python train.py --model="audio captioner" --dataset="short pieces for a synthesised band: melody, chords, bass and drums" --train_examples=26041 --gain_aug_db=10 --n_mels=64 --hop_length=320 --input="log_mel" --spec_augment=false --win_length=400 --tokenizer="word" --vocab_size=182 --encoder_arch="squeezenet" --encoder_norm="batchnorm" --encoder_activation="celu" --encoder_depths=[3, 6, 6] --encoder_kernel_size=3 --encoder_stem="single" --encoder_widths=[128, 224, 384] --fusion="cross_attention" --decoder_width=256 --decoder_layers=6 --decoder_norm="layernorm" --decoder_norm_position="pre" --decoder_activation="gelu" --decoder_mlp_ratio=4 --decoder_head_dim=32 --decoder_fused_qkv=false --decoder_bias="none" --decoder_qk_norm=false --decoder_parallel_block=false --decoder_inner_norm=false --decoder_drop_path=0.05 --decoder_kv_group_size=2 --decoder_positions="rope" --decoder_cross_attention_every=1 --decoder_tie_embeddings=false --init="orthogonal" --residual_init="zero_last" --optimizer="adamw" --lr=0.00077 --beta1=0.8 --beta2=0.98 --eps=1e-06 --l1_shrink=0.03 --ema_decay=0.999 --steps=22300 --batch_size=128 --epochs=109.6 --lr_schedule="cosine" --final_lr_fraction=0.05 --warmup_steps=4460 --weight_decay=0.4
Rows from block 2 of the audio encoder of a small audio captioner, named by matrix and row number. Each number is 128 + 24 x the weight over its row's rms, rounded and kept within 0 to 255. All counts start at 0. Numbers have three digits each.
After each channel's rows are labels from the 100 clips, of 14976, where the channel reaches its highest value: "responds to" is what is common among them. Only what is clearly more common there than usual is listed. The data: short pieces for a synthesised band: melody, chords, bass and drums. In brackets: how many of the 100, against the usual share in percent.
# sq0: squeeze pointwise conv (encoder.blocks.2.sq.0.weight, 32x128x1x1), inputs 64-127

sq0.0:123128130121119129126129130129148140097128133128130128129130128127079130047128129127130120129127255132129126146128134129057134128129035129129122128129123129127128128127129129077127227131155149
responds to: vibraphone-like (35 vs 10.4); melody instrument: vibraphone-like (30 vs 4.1)

sq0.26:062137128129128124140129129128129126124144128129128130128131124129127181127130128127129133127128142127079124157135126128127129129127129129255123130127125127130132128128129127126124127131127129
responds to: vibraphone-like (37 vs 10.4); melody instrument: vibraphone-like (34 vs 4.1)

sq0.17:130126122126125128129129128129145113127126127128124131126168128121131129150128130092127221125000129128128128129128085033128126129137129127119129127130128128128130164128129127129120076132128128
responds to: closed hi-hat (71 vs 23.5); plucked string-like (36 vs 10.2); melody instrument: plucked string-like (25 vs 3.8)

sq0.31:128128128122118130126125128127129126123129205128127000090130122131128127128127241138127127129119128124128127127127130128128128127129127126131127127128094127126127128129124066085129109128128157
responds to: vibraphone-like (44 vs 10.4); melody instrument: vibraphone-like (38 vs 4.1)

sq0.12:127129127128129126128130128129124125133130178123248128128092146128128128124130128131131129129128128127170128128134127130036139125127129133132128128128143127130012127129128133128036129132157127
responds to: square lead (40 vs 10.6); organ-like (37 vs 10.8)

sq0.2:128106129128115128128128128128128122089099127080127127116128127127127128128128128137040124128128118129127128121128124128127128129129126128120127111126117128128111128128128129128121128127255122
responds to: closed hi-hat (54 vs 23.5)

sq0.13:128129128128132128128124128129129128150139128126138130129127128139130128129128083128205127121141127144129124127134128129127128129127131133130128136127146129128128128128130128130119128128128128
responds to: bass guitar-like (64 vs 21.4); tempo: 70 to 80 bpm (31 vs 10.2)

sq0.28:128129133130095127127128125127101125128128128125111128126126129128127128126127128128125128131129127127128128125129128127128128128050129128128151154128128140128127128128128129128130127134129128
responds to: sine tone (40 vs 3.8)

sq0.25:114119128128117130129130148128128129128129129128128127128128128127129127128128129126128128128128130126129000128082130134128037128129128054129128129128129130131129129255127129128128136128131129
responds to: harpsichord-like (63 vs 10.4); melody instrument: harpsichord-like (60 vs 3.9)

sq0.6:130128128128128086128255128097125106157128129128128127118129171128128132128128134128127129129128128127128128127129120128109127128133128128140128126129128128129129128129128129128063056128128128
responds to: sine tone (25 vs 3.8)

sq0.5:128131127127126134031128125129133128124132115129137131128169127121134128126145128130129128125130126159127128143127128128129129128132100128128126128128206129128128126127183125128127130125128112
responds to: bass line (100 vs 64.5); bass guitar-like (74 vs 21.4)

sq0.23:000173128098127126129129129120127125127129129128128072128122129129130175129129128128130120128128128119128128246086127129128123131087128061128128127127113130128129128128126128100128118140129128
responds to: key: C major (32 vs 4.3); vibraphone-like (28 vs 10.4)

sq0.24:127128128126128130133126128128133099130127128126104128127130127220127127135128126128126128130128128126135128129129128128128127128129126126122126128127128131129128129128061128128130128128129128
responds to: marimba-like (39 vs 10.5)

sq0.7:129119128110064129128128128131173127054119127126128128111127128124128132127129128127128127098121128234127129129130001120112126128129031128127128123128126161127128129127126128129127127130128128
responds to: kick (98 vs 65.1); drums (98 vs 65.2); closed hi-hat (80 vs 23.5)

sq0.22:128126128124116130126128127071128130126128129127128128127123128129129122128126127124128128073127130174126117127123129126104123129129129127127136134129128126128127091127127133139078028128129127
responds to: string section-like (29 vs 11.1)

sq0.19:130122127128126149128129126176189042127128146128127130126129130164128128129129130128126138129126128128226127125131127125122128131127127127128127126129126128132127131128127127129128129127127128
responds to: organ-like (40 vs 10.8); melody instrument: square lead (33 vs 3.8); melody instrument: organ-like (30 vs 4.2)

sq0.10:123129127133128129156128114128128127129130128127034127128154130132034129128127128128129129129126127128128128125129121128127128129124129128130128128128130199127128128128125124137129176129126104
responds to: clipping (94 vs 8.4); text has "clipped" (94 vs 8.3)

sq0.21:130128128128124126128129163121128128129127128132127129128127129130128127128098128128128126129135127127128157127004129132129127138124128047126129127255128144128130129076128101127130129128127128
responds to: harpsichord-like (33 vs 10.4); melody instrument: harpsichord-like (31 vs 3.9); key: A minor (25 vs 4.3)

sq0.4:126129126073127127181129128128126134129174128119127127094123230127155128132127130126126130125000128126129128128127130093091127129128198129124191131126128130126128128129128115124114125129128130
responds to: marimba-like (37 vs 10.5); vibraphone-like (30 vs 10.4); melody instrument: marimba-like (25 vs 3.9)

sq0.27:131255128127128125127129104161127128128141129133130131128133129138128078130122129126131128128132127128128128128132129128128127128128135130128173129129129070055130000128128100129128128128130161
responds to: vibraphone-like (43 vs 10.4); melody instrument: vibraphone-like (39 vs 4.1); melody instrument: organ-like (32 vs 4.2)

sq0.3:174127129127127126128129130126126129132128129255129126129128160130132129128124130128114126128130155125103129128164195180123123129152130129128129128131129126138198128127129129125126117129128133
responds to: clipping (43 vs 8.4); text has "clipped" (43 vs 8.3)

sq0.14:126116128127128127135129121117129128129126131128129111128127103127126128219094126126121119128128131113128122104128128125128124113080127118128129093128103128129128130119127128054128079122126116
responds to: clarinet-like (32 vs 10.5); square lead (32 vs 10.6)

sq0.1:128127134131128126127124127129110129132127125070128128139128127126113126091129126153129128138131127131127131127127128130128127126131128106129099179127129126127120099129133130128129131128134127
responds to: bass guitar-like (45 vs 21.4); tempo: 70 to 80 bpm (34 vs 10.2)

sq0.9:128129127130128111076128128127078102130129128129129128084129138120129127127127158129127128134129128128133127129127065128131128127135130129129128127128090077129128121128131128134130128128129128
responds to: bass guitar-like (48 vs 21.4)